From a checkpoint of a small image classifier: 32-pixel images.
Rows from block 11, named by matrix and row number. Rows with one number belong to one neuron. Each number is 128 + 32 x the weight over its row's rms, rounded and kept within 0 to 255. All counts start at 0. After the name is the row's rms in percent of the matrix's.
# u: gMLP up (value half) (model.blocks.11.mixer.u.weight, 336x256), inputs 37-73
# v: gMLP up (gate half) (model.blocks.11.mixer.v.weight, 336x256), inputs 37-73
# out: gMLP down (model.blocks.11.mixer.out.weight, 256x336, transposed), outputs 37-73
u.8 118 [124 128 193  80 100 135  99 179 180 130 128 128  60 136 190 102 128  50 124  76 185 128 204 184 137  74 176 128  45 153 127 128 130 128 101 125 142]
v.8 117 [128 149  99 164 126 128  78 118 188 230 131 128 145 120 104  94 128 112  95 138 132 128 152 107 124 184 128  99  91  88 106 141 165  66 146 128 182]
out.8 114 [128 128  97 128 166 105 128  86  73 156 124  64 171 146 121  83  98 128 135 160  89 118 169 191 128 188 115 128  81 108 128 114  87 108  41 128 159]
u.9 122 [100  81 129 196 195 120 128 136 140 146  91 128 109  54 147  80  24 141  81  93 138  88 189 138 160 193 132 151 108 128 128 134 173 128 104 140 134]
v.9 113 [138 128 128 128 128 224 128  89 128 128 101 130  67 133  71 110 135 155 139 156 180 128 125  83 128 128 106 128 128  84 128  71 102 162 159 145 126]
out.9 123 [128 123 154  78 170 128 128  64 155 179 175 113 198 205 189 128 158 128 142  98 128 128 137 128 120 101 140 193 128 122 136  96 115  68 128 159 174]
u.10 123 [115 104 141  92 137 128 109 107  49 131 115 113 128 128 128 124 180  69 190 171 128 144 103 128  77 138 197 138 133 184 115 115 168 128 123 201 100]
v.10 117 [ 91 111 184 150 106  91 108  90  98 161 116 128 128 168 149 124 132 164 156 128 110 151  53 128 180 155 128  88 170 167 125 136 158 128 140 180 128]
out.10 109 [123 105 128 128 104 149 180 128 128  98 167 128 128 122 139 128 162 151  73  53  71  92 174 128 128 134 128 173 220  76  81 143 128 187  71 114 171]
u.11 113 [110 111  21 201 104 128 128 204 128 115 128 145 159 128 146 128 134  80 182 128 174 123 180 155  87 121 128 129 116 126 115 141 128 103 107 128 128]
v.11 121 [ 50 146 129 154 106 128 128 128  91 128 133 187 128 137 128 118 120 227 129 144 151 149 128  87 160 153 128  94  89 128  72 198 114 183 114   0 147]
out.11 109 [121 177 129 112  85  87 128 112 160 139 115 128 190 100 128 172 138 137 142 167 130  70 176 131 120 136 123 128 128 128 175 171 128 154 170 166 156]
u.12 105 [128 226 160 111 172 128  60 128 133 133 128 135 156 128  54  56  97 126 171 115 118 124 128 119 133 170  88 140  66 135 126 178 127  88 115 150 159]
v.12 107 [ 99 154 134 147 104 128  61 169 128 126  62 111 128 153 128 122 169 128 142 145 128 161  99  85 145 128 114 128 141 168 137 128 158  98 100 128 154]
out.12 113 [ 87 122 112 164 116 131 128 132 163 147 147  61  43 122 128 159  95 128  85 122  93  82 103 171 116  52  88 134 128 106  60 128 129 127 166 103 181]
u.13 116 [166 167 130  81 160 128 128 119 128 192 171  94 175  91 109 128 159 137 128  93  89 128 135  94  98 175 141 128  94  75 128 119 208 128 186 128 128]
v.13 112 [ 86 128 174 126 128 125 113 128 113 125  99  70 160 139 116  70 128 128 136 146  80 171 165 187  88 106  67 150 107 130 136 168 157  69 128 104 162]
out.13 107 [128 166 128 156 100  91 115 128 128 128 126 202 159 146 113 186 102 128 128 156 139 146  73 128 128  90 144 145 178 128 128 128 128  68 105 125 128]
u.14 121 [152  63  91 128 118 128 120 105 127 114 137 126 127 108 128 109 128 138 209 125  97 123  87 171  79 128 128 124 128 170 111  84 152  39 138  65  78]
v.14 123 [128  80 128  83  71 128 138 125  77  99 101 128  84 186 158 179 158 128 208 128 108 147 128 135 159  94  37 164 125 150 141 174 128 139 162 128 139]
out.14 109 [168  49 151 128 158 138 128  67 113 107  99 176 128 114 126 167 150 153 158 136  67 206 179 177 144 128  70 146 151 128 136 145 141 147 127 170 174]
u.15 094 [ 58 128 128 128 128 128 181 128 128 146 135 128 123 128 160 128 169  79 128 120 128 128 173 111 108 128 201 128 128 128 128 128 127 150 156 100 128]
v.15 102 [131 131  68 128 128 122 128 116 172 127  98  54  88 234 128 128 128  86 182 200 165 124 161 114 128  96 128 121 117 128 128 128 128  53 134  79 151]
out.15 097 [160  95 128 128 145 102 132  61 128 128 140 128  89 128 128 128 106  81 143 135 128 128 151 209 155  79 128 132 114   0 119 161 135 128  85 132 128]
u.16 085 [128 128 100 128 132 128 146  78 112 188 128 128 114 128 128  90  90 138 128 164 142  58 128 128 147 175  97 141 124 127 128 101 114 148  87 105 145]
v.16 090 [ 76 154 129 114  98 128 147 175 157 168 134 123 128 128 152 129 128 117 115 210 128 128 127 128  99 128 112  97 152  93 128 131 182 110 113  98 114]
out.16 085 [ 95  86 179 125 169 128 104 133 128 106 114 162 130 142 181 131 157 128  79 128 102 128 128  82 177 128 122 149 128 134  98 128 131 126 149 161 121]
u.17 105 [128 172 139 128 127 172 128 106  49 110 128 128  91 144 128  89  96 133 127 120 138 121 128 121 152 139 174  74 177 128 138 128  93 110  70  99 118]
v.17 101 [148  94 124  86 128 128 204 166 128 128  90 128 152 174  53 154 121 102 128 168  99  66 151 133  97 117 128 168 111 117 169 160 123 128  74 128 128]
out.17 101 [128 132 128  86 128  93 165  98  72 162  59 139 128 158 128 107  97 152 181 125 100 128 128 142 139 128 113 128  90 128 190  46 142 141  96 127 106]
u.18 107 [128 122  90 143 145 128 121 128 128 168  88 153 145 137 154 127 107 132  81  64 218 128 152 114 128 112  83 114 128  19 110 132 190 171 128 128 128]
v.18 112 [ 81 109 128  93 128 129  80 128 128 101 194 107 163  91 128 128 132 128 155  84 128 128  85 128 180 132 134 111 109 115 184 127 136 115 129 107 143]
out.18 106 [117 174 202  97 117 128 128 211  91 121  93 165 128 128 141 103 128 189 125  51 147 128 151 104 123 128  91 127 123 109 127 123 103 128 143 128 128]
u.19 089 [161  56  96 128  62 128 107 172 139 135 194 128 128 128 203 175 128 167  84 123 127 128 137 128 156  80 111  92 132  93 138 149 104 135  97  63 145]
v.19 096 [151 128 128 147  53  83  86 105 146 113 128 128 148 128 151 128 109 139 178 167 193 191  69 206 185  93 150 125 172 128 151 219 128 114 113 128  99]
out.19 085 [ 97 150 128  98 134 145 184 111  96  57  99 164 128 128 157 128 128 128 128 128 145 177 228  62 128 176 128 142 128 141 128 128 154 128 132 128 159]
u.20 064 [128  95 202 144  67 143 137 203 129 157 149 115 128 173 108 161 128  87 128 128 135 128  84 168 118 128 163 144 128 128 128 108 134 128 128 150 181]
v.20 076 [118 128 113 149 128  80  89 181 156 128 212 128  61  94 128 135 128 136 139 156 128 128 128 189 156 112 110  53  97 134 176  91 128  93 133 128 128]
out.20 064 [144  95 128 125 195 167  96 138 169  77 128 128 123 128 229  87 163 128 128  59 143 128 138  90 135 135  83 128 122 161 184 170 112 149 144 112 128]
u.21 106 [154 129 153  93 128  95  66 128 108 128 128 128  65 128 128  77 124 142 128 153  76 134 101 161 128 128 119  90 128 136 107 136 156 114 128 137 128]
v.21 122 [128 128  78 128  82 116 138 128 153  77 168 128  83 175 153 128 146 137 114 155 172  83 153 160 108 163 128 181 128 114 129 108  90 100 146 108 128]
out.21 101 [117 128  82  63 128 128 101  99 128  54 137 128 128 134 128 128  97 170  83 128 132  33 189  80 128 177 128 128 190 128 180 144  49  76 147 123  82]
u.22 121 [112 128 100 221 128 191 177 121 128 128  66 164 176 128  91 128 138  43 128 128 164 133 103 128 128 111 155 104 143 162 176 151 183 133 150 125 128]
v.22 124 [ 89 136 128 128 111 104 128 128 182 151 194 109 150 128  91 128 122 182  98 130  83 128 158 175 154 133 135 121 134 128 159 111 128 144 128 149 136]
out.22 115 [128 110 156 171 104 128  69 176 120 166 162 114 137 109 122 207 149 128 128 163 128 145 190 149 128 128 160 123  85 128 150 128 128  80 102 124  72]
u.23 108 [162  96 128 128  74 174 110 128  94 125 123 128 128 128 146 128 128  92 128 128 158 128  93 128  96  75 128 127 101 128 128 129 108 154  87 129 128]
v.23 095 [209 128 111 133 151 128 103 139 142 178 187 185  84 128 128  33 128 122 116 128 128 184 134 128 128 196  92 138  91  51 128 128 119 117 161  11  74]
out.23 101 [ 98 128  68 198 110 102 104 165 169 156  86 135 128 128 160  55 113 134 147 107 128 128 128 161 128 128  95  93 133 138 109 126 128 128 207 128 128]
u.24 123 [210 168 148 188 115  74  75 109 147 128 132 114 118  94 140 117 155 100 162 139 106 128 182 144 132 126 183 142 104 113 131 128 100  70  95 138  82]
v.24 129 [119 144 146 128 176  94 109 115  79 128 154 123 145 115 128  28 176 153  71 128 144 122 128 125 128 154 122 129 146 121 126  46 140 128 128 109 158]
out.24 126 [140 128 132 128 172 158  87 161  68 128  92 136  92 172 122  92 162 138 156  97  93 114 119 130 163 136 170  84 128 204 159 117 132 182 161  95 145]
u.25 101 [131 162 137  84 160 139 149 155 201 128  84 128 160 128 128 128 160 104 128 132 160 128 160 114 128 193 245 128 150 128 188  37 110  88 128 121 128]
v.25 100 [128 134 141  76 128 162 128 127 128  71  69 128 151 133  91 128 128  74 118 128 119  74 158 149 169  95 128 139 106  78 115 174 137 128 186  53 101]
out.25 096 [165 132 128 182 132  79 134 128 155 104 128 128 128 128 128  99 132 122 153 128  87 141 113 141 128 128  99 166  85 115  52 110 128 128 134 114 140]
u.26 108 [128  97 128 128 119 128 228 151 174 133 181 112 128 151  61 195 128  54 128 199 128 148 103 128 120 156 113 157 128 172 108  74  69 128 134 108  95]
v.26 115 [ 92 114 128 168 162  58 128 173 108  41  75 138 111  83 128  67  64 138 140 128 183  81 126 128 134 128 148 128 128 128 128 103 141 128 137 128 128]
out.26 116 [180 128 108 106 141 225 106  99 128 128 100 141 190 136 164 125 102 140 128  82 154 132 128  96  98 146 143 128 128 110 135 128  81 128 128 190 191]
u.27 099 [ 92 128 106 186 120 128 128 128 142  53 128 121 128  58 109 152 128 157 142 129 158 163 128  75 174 174 128 105 128 111 128 128 104 128  83 106 105]
v.27 108 [110 128  76 152 128 108 128 105 195 185  86  48 112 163  70 167 141 104 128  62 170 136  89  85 128 128 158 128 163 162  74 128 146 157 170 128 130]
out.27 121 [ 40 121 128  79 160 164 145 149 191 158 128 128 128 147 105 169 107 159  40  79  94 139 111  99  94 143 105 128 193  61  99  54 109 116 128 155 131]
u.28 104 [166 106 150 126 157 128 128 202 176 146 119 110 128 113  98 132  99  72 158 128 180 119 128  52 128 128 131 128 165 128 182 162 164 128 153 154 128]
v.28 104 [154 136 128 112 170 125 143 166 132 135 120 145 108 147  80 122 128 149  93 160  98 128 128 101 128 128 164 162 130 133 108 128 190 113 165 125 167]
out.28 112 [173 174 157 161 128  91 181 128 159  96  65 119 106  59 128 145 178 163 122 165 120 128 111 128  94 166  78  87 128 118 128 180 128 112 142 116 128]
u.29 094 [129 128 154 128  99 128 128 178 128 174 136 128 118 148 180 170 136  73 128 128  54 128  87 140 128 128 128 156  66 118  89 128 124 155  74 119 111]
v.29 099 [139 141 128 135 125 110 128 145 128 128 128  85 202 126 128  88 128 141  94 145  98 128 108 155 128 123 128 128 155  97 181 100 116 129  96 132 136]
out.29 102 [159 162 168  92  78 128 138 110 100  83 152 128 149 123 163  84  98  94 187  98 128 161 128 114  86 151 128  97 128 128 107 149  80 128  83 107 165]
u.30 134 [128 166  99 121 172 133 107 128 128 209  36 128 128 103 172  83 120 131 128 128 147 162 118 128 167 128 138 195 158 128  89 142 142 112 108 159 112]
v.30 139 [130 128 128 102 129 103 128 128 189 111  56 135 152 128 131 141  96 166 128  99 115 102 102  68 100 117  86 136 116 167 128 128 179 128  83 146 128]
out.30 144 [128 128  98  54 203  93 134 117 128 124  47 111 173 192 144 128 138  56  75 123  67 128  99  79  99 128 116 108 123 100 127 175 136 143 102 157 181]
u.31 081 [128 165 138 184  34  93 128 146 112  32  44 128 181  86 126 128 128 128 126 149 142 128 168 119 128  55 128  53 178 119 123 201 128 128 118  17 128]
v.31 076 [128 171 128 177 151 121 191 128  99 138 162  83 174 128 156 137 128 177 165 132 128 128 152 101 117 105 158 150 105 156  87 128 126 241 122 207 128]
out.31 072 [153 137 153 163 112 170 164 128 128 143 128 201  49 128 140  64 156 133  60  74 128 142 128 121 136 139  92 139 133 128 112 128 108  91 128 176  93]
u.32 127 [135 147 101  77 128 230 137  75  79 158 180 155 109 169 128 152 132 158 128 128 144 218 106 106  69 120 121  88  87 146 128 128 128 102 120 128 128]
v.32 125 [ 91  57  84 163 121 128 128 128 151 183 128 103 156 159 128 140 127  63 128 107 128 128 108 128 172 176 128 128 128 128 128 120 128 115 165 108 128]
out.32 123 [ 88 128 103 102 188 148 128 168 129 128  53 155 128  64  60 158 144 152 107 156 148 159 128 128 128  98  91  69 149 103 131 152 145 149  97 106 128]
u.33 134 [135  43 128 139 139  69  66 128 206 128 128 113 132 128 128 146 128 163 128 128 122 118 173 143  95 128 111 102  99 148 134  77 107 187 160 138 135]
v.33 125 [128 129 121 128  48 190 159  96 123 165 105 128 128 128 113 119 103 128  74  74 174 110  25 128 181  88 141 158 169 114 140 128 128 128 110  81 113]
out.33 126 [128 139 104 205  94 152 151 128 128  88 128 136 142 128 136 126  57 150   0  73 126 128 129 148 128 128 154 128 140 167 165 178 142 128 166 128 105]
u.34 122 [123 128 169 128 132 184 108 121 127 193 128 157 128 128 128 109 147 135 121 177 194 128 128 127  44 133 124  93 112 128  50  96 128 130 140 157 124]
v.34 128 [128 128 142 128 148  94 128 118 100 102 106 164 115 137 134  99 138 165 107 100 161 108 124 128 128 104 128 111 169 157 128 104 128 204  24 128 100]
out.34 114 [ 73 159  95 130  83 128 148 128  54  75 126 148  95 106 173 197 128 159 135 128 100  71 138 143 128 156 137 162 102 166 150 150  33 159 128 175 167]